config = dict(
    dataset='single English nouns, adjectives and verbs, spoken by a formant synthesiser in many voices',
    spec_augment=False,
    tokenizer='char',
    encoder_widths=[384],
    decoder_norm='layernorm',
    decoder_mlp_ratio=2.67,
    decoder_fused_qkv=True,
    decoder_tie_embeddings=False,
    momentum=0.9,
    max_steps=6100,
    batch_size=64,
    epochs=5.0,
    final_lr_fraction=0,
)
Rows from block 3 of the audio encoder of a small encoder-decoder audio transcriber, named by matrix and row number. Each number is 128 + 32 x the weight over its row's rms, rounded and kept within 0 to 255. All counts start at 0.
Before each channel's rows are labels from the 100 clips, of 14976, where the channel reaches its highest value: "peak on" is the class under the peak; "top examples" is what is common among them. Only what is clearly more common there than usual is listed. The data: single English nouns, adjectives and verbs, spoken by a formant synthesiser in many voices.
# conv: pointwise conv (encoder.blocks.3.conv.weight, 384x384x1), inputs 320-383

peak on: /l/; /w/
top examples: /aɪ/; /ɛ/; /j/; word: yellow
conv.356 [119 184 107 134 135  96 110 102 139 110 111 142 126 100 165 164 121 150 145 123 104 131 157 185 104 159 140 141 102  84  91 173 128 126 135  89 104  79 117 117 130 149  51 138 117 132  95  66 143 160  86 150 124 117 126 135 142 115  93 149 115  80 154 166]

peak on: /ɪ/
top examples: /ɪ/; /ɹ/; /dʒ/; /v/
conv.53 [137 181 173 202 116  92 167 145 156 117 135 142 164  81 117 124  89 161 156 135 108 106 119 100  93 128 152 176  94  81 153 184 122 123  96 169 101 114 147 119  77 113 115 140  94 127 116 105 101 111 171 124 100 107 117  54 139  76 134 163 102 102 149 165]

peak on: /b/; /g/
top examples: /ɝ/; /ʌ/; word: brother; word: girl
conv.97 [124 158 108 139 132 153 144  71 183 122  88 114 143  76 179  83 201 106 189 108 141 119 105 154  93 130 168 173 144 123 132  98 160 158  86 114  98 108 127 156 102 129 113 102 103 159 138 120 102 155 101  85 156 162 172 151  89 124  93 172 123 102 177 188]

peak on: /k/
top examples: /k/; white noise; rumble; /g/
conv.108 [126  30 102 141 166  53 159 103 142 144 141 141 144 140  76 157 116 188  97 103 187 138 102 150 161 144 139 169 203 130 127 151 116 107  96 145 112 136  97  79 158 121  93  87 107 149  93 146 111 126  95  86 112 134 149  91 118 120 153  84 126 127 148 129]

peak on: /t/
top examples: /d/; rumble; /ɑ/; /g/
conv.122 [172 146 177  89 159 140 148  72 110 129  76 148 121 118 131 106 137 157 103  21 130 119  85  93 128 146 106 114 151 128 128 100 165 132 112 114 117  95  87  95 121  96 116  91 138 135 130 200 104 100 108  88 146  92 134  83 125 134 126  99 111 161  67  82]

peak on: /tʃ/; /aʊ/
top examples: /aʊ/; /tʃ/
conv.123 [147  58  81 111 112 124  81  96 110  88  84 157 113  97 100 168 145 156 118 155  76 151 171  90 114 143 114 133 165 125  71 115 126  84 189 162 118 147 200 104 174 108 129 106 101 123 146 130 106 124 110 129 106 189  67 150 153  48 147 132 111 145 112  72]

peak on: /æ/
top examples: /æ/; word: ran
conv.110 [168  90 159 123 112 199 154 146 187  90 148  86 106 193 146 129 135 139  94 124  78 111 116 109 123 124  72 177 121 173 149  98 139  88  94 140 127  85 114  98 120 163  89 122  79 164 131 160  54  80 105 126 127 127 125 109 116 133  66  95 141 105 128 110]

peak on: /t/
top examples: /b/; white noise
conv.355 [149 136 140 106 170 175 171 103  49 127  90 112 137 140 134 124 189 103  92 129 115 106 175  99 131  68 100  97 122 140  74  73 205 117 126 152 169  79  81 142 174 158 127 148 123 149 113  48 129 139 134 120 177 124 109 131 130 101  80 130 126 146 164 118]

peak on: /w/
top examples: /w/; /t/; /aɪ/; word: white
conv.339 [107 113 165 140 139 174  75 169  99 149 107 131 123 132 170 127 127  95 150  87 114  88 100  76 138 136  89 157  65 104 148 124 126  99  89 118 156  97 134 214 115 205 104  72 101 138 130  74  92 164  99 161  94 116  84 124  64 128 138 103 126  39 145 155]

peak on: /l/; /n/
top examples: /oʊ/; /ɛ/; /ɪ/; /j/
conv.24 [173  67 123 125 156 119  73 123 153  98  79 122 118  37 210 149 101  65 141 112 151 112 143 182 103 136 121 126 123 132  75 118 136 187 142  81 161 126 110 149  81 120 142 128 123 158 137  70 183  93 161 123 124 143 163  83 117  64 141 157 137  81 100 133]

peak on: /t/
top examples: /t/; pink noise; white noise; /æ/
conv.101 [144 125 149  96 142  79 133 121 170 122 116 131 129 150 142 122 160 145 103  75 148  73 100 121 142 137 149  89 147 179  78 117 117 114 105 161 127 109 109 104 146 150 176 199  80 148 109 126  95  87 145 132 154 145 157 169 117 151 174 100 151 132 103 117]

peak on: /i/; /k/
top examples: /k/; /i/
conv.31 [ 74 108 103 169 123  63 140  60 177 111 136 112 160 168  99 151  99 184 144 122 122 152 140 131 126 122  80 125 161 109 118 189 132 192 150 109 106 150 107 125  87  68 120 101 131 129 174 106 103 154 115 164  93 131 121  93 124 142 147  76 126 134  95 108]

peak on: /t/
top examples: /æ/; /b/; white noise; pink noise
conv.107 [105 112 117 139  99 131 170  61  71 134  57 137  43 128 112 116 154  89 128  89 111 166  99  91 126 136 122 137  57 158 111 143 147 115 134 128 138  98 125 141 110 171 125 183 144 118 113  99  91 146 133 109 151 106 136 139  68 117 133 152 129 131 134 113]

peak on: /b/
top examples: /b/; word: ball; /ɔɪ/; word: boy
conv.359 [ 88 160 127 141 188 149 116  87  96 177  86 110 139 193 120 111 130  90  84 131  71 136  91 100 111 127  85 130 231 177 117 142 104 158 111 123 108 125 162 114  55  69 166 137 165 160 105 131  98 134 178 138  84 154 127 145 111 102 102  71 146 110 135 146]

peak on: /w/; /ɹ/
top examples: /w/; /n/; /æ/; white noise
conv.28 [ 85 141 125 180  41 153 120 154 171  96 190 154  95 160 123 215 118  93 132 145 176  92 163  86  96 122 166 129 113 175 165 169 130 149  93 102 126  96 132 140 103 143  93 111  39 106 164 147 118 169  99 137  97  84 102 170 151 187 181 161 160 112  87 131]

peak on: /tʃ/
top examples: /tʃ/; /i/; /b/; pink noise
conv.73 [115 108 109 196 130 120 127 192 128  71 112 137 111 143 108  80 163  91 144 137 157 145 140 131  97  87  88 111 116 109 112 116  87 148  99 128 196 143 126 129 170 120 118 126 100 134  95 105  67 160 138 145 138 156  51  95 123 153 148 112 140 106  97 124]

peak on: /k/; /ɔɪ/
top examples: /k/; /n/; /ɔɪ/; word: coin
conv.360 [116 144  96 134 146 129 123 197 173 139 127 121 131 157 145 175 134 113 113  83  95 178  95 129 107 134 188 142 122 146 160  92 122 138  98 119 152 164 180  95 151 143 110 130 143 171 113 109 103 154  39 120  81 147 145 117 153 128 159 121  69  80 107 124]

peak on: /ʃ/; /ɹ/
top examples: /ɔ/; /ʃ/
conv.79 [163 141  94 110 111 188 105 133 123 158 160 150  91 120 134 127 159 102  88 110 113 142 124 123 138 156  59 110 109 128 100 132 130 146 134 111 118  97 113 169 113  57 125  89 120  51  94 157  61 135 138 137 150 104  80 161 142 141 187  58 105 155 125 126]

peak on: /ɹ/
top examples: /ɹ/; /ɔ/
conv.372 [126 123  95  97  83 164 175 107 132  69 142 118 174 116 131 175 154 119 107  97 104  97 131  83 107 143 112 167 158  94 109 168 123 111 183 121 131 116  95 148 152 113 113 101 104 108 142  97  85 111 105 152 162 111 135  96 105 178 103 154  97  84 255  97]

peak on: /θ/
top examples: /æ/; /p/; /θ/; word: path
conv.50 [ 72 119 150 134 101 104 124 104 169 102  92 102 124 100 184  91 107 115  77  63 113  75 145 126 101  96 115  77 120 106 173 117  64 156 172 128 161 137  95 145  96 149 125  83  92 151  44 114 128 143 197 111 170 129 103 102 192 133  85 109 163 203 123 121]

peak on: /i/
top examples: /ɹ/; /i/; white noise; /g/
conv.328 [133  98  84 137 152 152 195 157 154  94 166  95 133 132 154 135 129  91  89 100 105 162 158  98  90 118 129  93 123 142 138  72 144  59 151  91 188 113 123  72 179 165 133 120  58 173 121 155 113 148 144 160  95 155 158 107 165 126 199 102 141 162 113 138]

peak on: /ʃ/
top examples: /ʃ/; /ɪ/; white noise; pink noise
conv.109 [102 108 173 116 127  71  96 120 124 112 132 127 109 131  97 148 101 135 217 132 130 101 115 166 121 140  73 120 112 108 166 203 136 124  65 159  91 145 164 110 136 103 127 116 187 124 169 116  72 142 165 133 167  89 135 151 117 117  72 149 133 130 130 136]

peak on: /oʊ/; /aʊ/
top examples: /l/; /oʊ/; /h/; /aʊ/
conv.120 [162 125 144  98 135 108 108 186  88 114 105 134 112 111 126 168 111  93  91 145 146 135 100  92  77  71 113 157 111 145 138 127 240 125 146  87 156 140 139  91 107 118 112  79 101 154 146 178 116 133 119 107 104 153  94 107  40 128 106  74 177 186  91 105]

peak on: /ɑ/
top examples: /k/; /ɑ/; rumble; word: car
conv.16 [135  89 151  72 116  99 106 196 147 128  88 133  50  59 112 161 139 132 114  95  71 128  78 120 171 115 126 133 110 145  59 168 119 136 223 110 122 167 130 115 144  99 172 145 138 117  90  85 134  51 120 144 117 106 120 116 125  83  84 119 112  80 125 131]

peak on: /ɛ/; /æ/
top examples: /l/; /t/; /ɛ/; /æ/
conv.27 [163 122 104 147  64 128 128 141 128  87 111  77  84 177 174 124 117 111 126 120 144 147  89 176  97 134 127  30 131 137 161 109  78 100 129 155 131 163 146 162 131  92  76  93 102  81 163 186  98 126  82 168  97  76 105 134  80  84  92 164 137 106 123 210]

peak on: /ɹ/
top examples: /g/; /ɹ/; /n/; /i/
conv.99 [102  99 116  92 120 121 150 174 126 125 140 118 128 123  91  76  63 140 145 105 130 202 112 156 134 149 122 141  42 105 120 115 191 150 117 139 120  80 132  76 121 136 137 151  39 162 151 193 114 145 146 134 100 182 148  23 106 176 105 162 118 124 126 160]

peak on: /s/
top examples: /s/; pink noise; /ɔ/; /aʊ/
conv.42 [147 111  98 149 208 128  90 112 179  98 155 156 136 127 164 133  90 120 139 143 152 121 151 144 140 129 104 171  87  58 100 124 162 145  83 191 124 146 167 119 106 118 106  77 112 125 165 108 134  99 121  78 112  76 118  88 142 151 164 126 142 104  50 144]

peak on: /aɪ/
top examples: /n/; /aɪ/; /f/; word: knife
conv.361 [ 85  49 131 194 163 153 136 105 124 106 111 147 111 123 166 100 159  96 119  69 102 142 122 109 149 130 135 129 158  79 125 135 144 145 115  73  98 115  64  83 109 127 109  44 121 103 124  90 133 110 114 143 138  90 163 105 121 142 117 178 127  62 111  92]

peak on: /ɑ/
top examples: /ɑ/; /w/
conv.346 [140  96 150 154 133 171  70 135  61  93  85 140 100 165  91  89 164 142 114 117 160 122 161 124 158 155  90 189 124 147 140 164 114 140 107 175 121  55  72 146 138 117 127 152 160 138 117 119 111 127 157 143 149  67 129 101 133 179 199  43 146 163 147 143]

peak on: /l/; /ɹ/
top examples: /b/; word: black; /ð/; word: brother
conv.334 [ 69 126  26 174 118  91 150 140 120 105  93 124  58 110 120  85 109 112  94 129 117 123 146 113  93 129 114 107 113 120 133 117 180 169 159 137 158 132  54 127 100  71 168  95 127 124 153 153 162 131 170 141  90  92 162 121 148 107 118 102 126 104  99 100]

peak on: /æ/
top examples: /æ/; /p/
conv.354 [ 91 176 150 142 128 122 126 147 129 140 135 123 131 150  71 139 194 124 165  96 120 137 181  80 126 118 183 156 134 140 129 129 107 121  99 157  90  63 134  80 102 111 120  96 141  99 117 139 135 107 151 181 144 115 155 141 151 108 151 144 125 120  74 207]

peak on: /aʊ/; /oʊ/
top examples: /aʊ/; /oʊ/; /h/; word: house
conv.88 [122 103  95 155 129 119 186 128 106  96 189 109 176 104 104  97 157  93 149 168 115  81 127 158 145 137 126 149 138 104 106 147 163 139 112  86 146  98 185  72 119 140  96  80 153 132 123  73  98 127 112 108 120 146 118  96 137  67 115 118 121 116 110 115]

peak on: /tʃ/; /ʃ/
top examples: reverberation; /ɪ/; /tʃ/; /ʃ/
conv.351 [123 183 157  94 121 126 101 100 111 123 160 120  54 173 137 143  59 139 165 146 106 109 166  29 106 128 114 156 138 108 100  60 143 128  76 121  83 149 137 152 135 141 136 101 103 143 210 134 154 143 162 105 106 151 156  66  98  47  77 115  51  90 157  62]

peak on: /θ/; /f/
top examples: /ɪ/; /n/; /θ/; word: thin
conv.350 [113  93 115 206 129 148 111 130 105 110 137 131 153  99 167 112 118 178 141 115 152  94 191 251 140 129 154 131  50 143 100 158  91  88 115 143 126 149  77 113 186 111 141 137 143 159 151 126 146 106  64 165 112  54 108 125 111 116  92 113  94 108 140  91]

peak on: /ɹ/
top examples: /ɹ/; /ɔ/; /h/; /s/
conv.103 [ 89  87 173 109 124 113 121 149 150 104  90 136 111 107 204 134 126  93 107 141 121 184 158 132 152 122 180 164  78 137 136 135 147 148 126 153 111  68 119 107 157  96 156 159 151 125 108 169  97 151  83 155 144 145 126 141 141  68 139 128 154 116 104 119]

peak on: /ɛ/
top examples: /tʃ/; /ɛ/; word: chair
conv.119 [143 137 146 100 147 131 161 133 105 143 129 116  91 121 136 156 118 187 201 128 112 130 109 121 145  99 114 162 160 161 217 131 160 177 132 135 187  95 112 105 177 111 174 103 117 155 109  84  87 129 128 153 105 105 214 135 155 132 136  93  87 132 120 153]

peak on: /i/
top examples: /i/; /g/; /n/; /ɹ/
conv.89 [158  86 108 135 129 137 119 189 123 158 142 146 184 134 120 123 175 127 169 129 106 178 135 161 149 153 138 110 116 114 158 142 118 161 140 119 166 103 112  82 195 102 143 106  95 101 133 142 118 118 142 147  88 180 109 127 138 139  32 119 129  80 127 119]

peak on: /b/
top examples: /b/; /ɔɪ/; word: boy; word: ball
conv.12 [ 84 154 120  39 127 107 111  71 151 149 182 108 163  86  67 131 133 168 131 120 101 102 126 147 103 183 120 173 192 144  94  95 181 185 173 163 130 116 140 131 109  67  93 136 153 132  94 117 139 146 159  93 138 140 100 123 139 126 124 164 154 148 139 152]

peak on: /s/
top examples: /s/; voice: child-like voice; pink noise; white noise
conv.95 [140  90 108 153 176 140 115 154 186 103 143 111  68 126 153 134  99 130 160 198 131 122 136 114 112 127  58 141 100  79 181 107 107 167 162 112  82 158 113  66  94 186 127 156  49 160 102 148 115 128 119 141 102 196 120 110  47 154  59 125 124 184 150  91]

peak on: /w/
top examples: /aɪ/; /w/; /t/; /ə/
conv.92 [140 131 140 161 191 116  59 140 108 151 120 156  52  96 163  76 144 101 147 111 184  53 132 144 150 123  96 107  88 103  91 156 133  91 163 153 163 127 195  39 135 156 101 146 186 129 133 127 148  70 115  76 115 133 184 102 113 148 163 151 116 134 132  99]

peak on: /aɪ/
top examples: /aɪ/; /w/; word: white
conv.105 [164 161 123 100 122  49 127 116 184 112 129 145 177 120 104 146 113 107 140  51  57 147 140 152 137  84  64 130 106  83  78 153  63 121 165  83 116 110 145 133 168 147 105 162 145 165 113  93 111 100 129  72 116  52 148  98  92 111 103  92  88  88 145 136]

peak on: /θ/
top examples: /æ/; /p/; /θ/; word: path
conv.22 [134 129  25 125  75 140 124 119  81 155 125 126 143 167  90 106 107 102 144  96 161 153 185 130 113 129 153 164  69  88 170 100 135  89 161 120 143 119 130 150 192 126 186  72 160 156  72 140 134 144 162 152 185 179 121 102 109 101 153 184  93 152  78 136]

peak on: /ɔ/
top examples: /ɔ/
conv.71 [124 152 174 146 156 151 141 102 115 163 134 116 113 138 154 176 124 151 131  79 114 104 111 125 154 131 106 155  96 151 173 101 122 121 110  76 184 150  94 203 111  80  94 159 169 214 125  97 104 109 182 151 115 145  93 136 118 147 156 146 131 110 130 101]

peak on: /aʊ/; /aɪ/
top examples: /s/; /aʊ/; /aɪ/; /h/
conv.111 [170 127 185 136 142 101  86 112  47 141 158 136 181 220 123 146 124  76 125  81 135 175 132 111 178  91  94 113 128 106 176 125 130  97  77 138 142 128 140 147 129 150 120 125 190  61 104 118 102 179  79  62 130 117 129 125 137  99 127  90  68 148 124 132]

peak on: /t/; /d/
top examples: /t/; pink noise; rumble; thin (high-pass)
conv.363 [123 107  80  74 130 103 132 102 139  76 110 117 161 129 161 136 255 113 166 116  89  79 120 143 120 129 135 116  90 192  81 108 104 121 135 109 114  82 140 154 178 132 102 154 129  96  46 178  70  85  92 116 116 120 125 149 103 150 107 111 144  85 188 146]

peak on: /ɔɪ/
top examples: white noise; /ɔɪ/
conv.78 [ 83  80 114 122  97 111 148  96 173 167  79 106 174 179  92 130 135  65 102 110 110 156 137 188 146  91  71 160 141  61  54 159  93 138 155 122  90 137 124 150 135 148 100 121 129 105  88  91 135 151 135 115 121 119  91 111 133 111  89 121 103 119 124  93]

peak on: /aʊ/; /ɝ/
top examples: /ɝ/; /ɹ/; /aʊ/; white noise
conv.340 [100 163 127 146 134 114 125 156 189 110 159 124 145 133 146 110 128 133 132 140 159 136 149 143 132 171 207 120 104 109  93 189  83  85 117 158 174 155 183 140 150  95 129 148 196 139  90 197 142 157 171 190 176  50  70 142  78 108  72 176 112 110 149 157]

peak on: /oʊ/; /aʊ/
top examples: /s/; /oʊ/; /aʊ/
conv.80 [175  81 100 145 163  93 103 140 121 128 126 128 136 107 138 158 164  91 134 170  92 156  93 103 145 186 112 114 103 131 150 151 118 125  98 153 156  96 154 114 113  90 120 138  90 131 141 156 140  95 145 148 108 153 154  80 111 141 139 107 129 134 116 175]

peak on: /ɪ/
top examples: /ɝ/; /ɪ/; /v/
conv.30 [ 92 129 153 138 126  97  92 142  72 172 141 153 137 140  72 125  82 119 156 127  83 110 134 143 180  94 104 138 173  97 102 102 114 125 125 141 123  43 127 126 127 208  97 148 173 177  49 123 179 171 117  89 126  81 157 166 117  93 174 164 106 123 104 145]

peak on: /ɑ/; /aɪ/
top examples: /b/; /ɑ/; /aɪ/
conv.338 [194 135 104  74 124  91 138 124  86 114 164 130  84  98  88 143 180 140 112 100 170  97 129 132 154 134 147 127  95 147  77 109 169 143 101 123 126 117 175 103  75  95  95  43 111 124  55 134 111 120  76 157  80  66  90 186  96 124 120 103 121  98 133 167]

peak on: /m/; /ɹ/
top examples: /l/; /æ/; /m/; /p/
conv.51 [212 112  81 123 108 135 112 115 106 110 116 127 110 146 114  87 139  85 179  65 183 111 118 164 145 125 174  92 152 163 137 202  96 135 194 106  91 101  95 119 129  79 165 135 107 110 178 189 125 142  90 156 149 142  82 140 138 124 107 127 138 117 108 178]

peak on: /w/
top examples: /w/; /l/; /i/; word: wheel
conv.336 [134 132  62 125 161 130  90  96 126 117 174 103 125 108 139  76 112 106 135 163  81 166 106  87 189 165 110 136 122 113 143 111 109 157  68  77 124  53 111 124  93 154 182 121 139 179 110 151 132 124 136 147  80 169 100  74 176 142 157 127 124 115 109 120]

peak on: /θ/; /f/
top examples: /æ/; /θ/; word: path; word: laughed
conv.55 [162 104 172 110 115 111  85  91 159 128 135 100 155 179  75 133  66 190 173  82 116 145 179 147  66 120 131 137 119 145 166 110  94  73  67 176 142 122 105 163 171 159  86 132  66 121  81  50  70 146 160  72 168 153 170 142 126 127 102 132 104 110 163  97]

peak on: /ɔ/
top examples: /l/; /ɔ/; /b/
conv.6 [149 122 107  99 153  82  99  96 124 150 143 153 110 105 171 128 166  90  71  98 139 138 128  86  78  96 144  99 118 144 166 119  61 140 100 139 102 120 162 151 156 145 143 110 167 128 124 115 141 115 121  70 109 144 135 166 123 186  89 118 182 101 105 107]

peak on: /t/
top examples: /d/; /oʊ/; /h/; pink noise
conv.52 [123 142  94 120 153 190 108 155  70 170 117  75  86 140 172 149 167 158 133 145 152  76 115 103 167  99 160 116 161 101 112 105 104 110  85 106 156 164 109  94  84 185 140 120 148 171 190 141 164 100 169 155 165 138 193  97  94 111  87 145 119 139 156 125]

peak on: /ɹ/
top examples: /ɹ/
conv.76 [124 123 132  95 124 150 138 165 195  57 152 103 145 126  99 112  73 121  90  58 159  86  99 158 116 197 118 100 133 167 123 133 138 114 135  85 152  90  92 123 125  96  90 145 130 118 110 142 148 108  67 213 144 148  94 120 105  67 161 120 107 153 147  91]

peak on: /t/
top examples: /t/; pink noise; rumble; thin (high-pass)
conv.40 [140 108 168 112  94 143 153 120 182 113 159 117  73 135 126 177 157 125  82  93 117 118 119 191  59 113  83 179 200 146 141 116  87 162  87 100  96  99 143 182  87 125 120 161 131 114 147 169 117 160 109 139  99 134 126 111 132 121  91  77 119 150 170 103]

peak on: /l/
top examples: /l/; /k/; /ɑ/; word: clock
conv.380 [106 125 123 107 159 107 107  84 149  97 217 125  72 179 127 118 122 114  93 133 105 196 157 175 157 156 104 118 185  87  86 155 150 100 165 153 132 174  90 114 128 167 156 136 125 139 102 174 166  86 117 135 116 123 150  81 137  65  78 136 145 105  98  98]

peak on: /w/
top examples: /w/; /i/; word: wheel
conv.367 [124 105  69 109 114  83 157 171 114 142 159 151 132 121 128 172 105 181 159 117 103 137 109 149 133 114 130 168 157 125 158 136 152 123  62  88  70  85  73 151 124 101  72 178 134 129  96 119  97 154 150 131 122 126 166  79  98 103 116 143 101 145 178 148]

peak on: /aɪ/
top examples: /aɪ/
conv.90 [163 203 175  96 149 128 132 142 126 133 180 109 151 126  63 190 156  87  79 118 115 132 167 137 130 102  73  83  94 164 144  95 119 115 138  90 130 120  70 119 146 113 161 150 134 102 140 151 141  57 111 149 164 203 111  89 127  98  94  92  98 122  79 130]

peak on: /aʊ/; /oʊ/
top examples: /aʊ/; /s/; /f/; /oʊ/
conv.25 [ 77 112 115 118 145 166  96  97 116 129  99 114 179 170 124 186  82  87 109  77  92 185 113 102  99 151 141 173 170  96 133 125 105 117  90  80 123 169 107 195 178 143 129 200 115 188 134 150  72 148 132 110 120 114  87 141 123 194 141  84  81 162 121 128]

peak on: /k/; /t/
top examples: /k/; /æ/
conv.128 [ 86 251 163 138 105 136 159 157 124 114  63  90 114 145 179 159 176 164 141 100 180 149 175 128 101 104 160 106 153 123 190 111 121 133 173 109 113 150 127 149 134 149  93 133 165  98 128 123 102 192 120 196 148  90 136 138 126 129 199 166 139 117 109 132]

peak on: /b/
top examples: /b/; /l/; /æ/; /k/
conv.106 [101 151 161 120  64 134  83 137 162 162  81 136 139 129 127  99 188  79 134 126 150 115  92 205 113 162 152 160 165 173  94  85 114 125 143 104 150 127 168 104 112 134 126  99  91 144 202 154 111 113 145 145 130 149  85 168 101 145 139 107 171  29 189 118]

peak on: /aʊ/
top examples: /aʊ/; /h/; word: house; /i/
conv.9 [ 87 143 143 120 123  75 138 151  98  68  87 160 120  99 153  95 161 119 106 139 133 179 111 170  70  88 149 156 128 148 155 143 193 154 106  83 125  71 127 138  83 180 130 127 148 169 131 150 117 124 130 100  77 175 125  89  63 176 157 158 115  88 145  91]

peak on: /w/
top examples: /ɝ/; /w/; /f/
conv.26 [150 175 146 106 194 187 108  74 183 103 114 119 136 151 151 140 134  76 137 125 157 179 117 174  96  94 101 103 127 189 127 201  82 105 177 126 179 125 113 119 134 142 121 124  78  82 148  81 160 175 141  94 121 126 104 160 145 103  97  81 174 156 109 143]

peak on: /aɪ/
top examples: /aɪ/; white noise
conv.382 [ 96 139 130 172  80 150 113 123 131 116 111  87 130 198 122 103 142 135 135 115 106 139 129 131 160 104 151  99 168 131 150  94 105 112 164 134  95  84 111 107 151 101  72 159 188 129 121 100  47 155 143  46  97 148 119 118  81 123 179 106  78  93 147 145]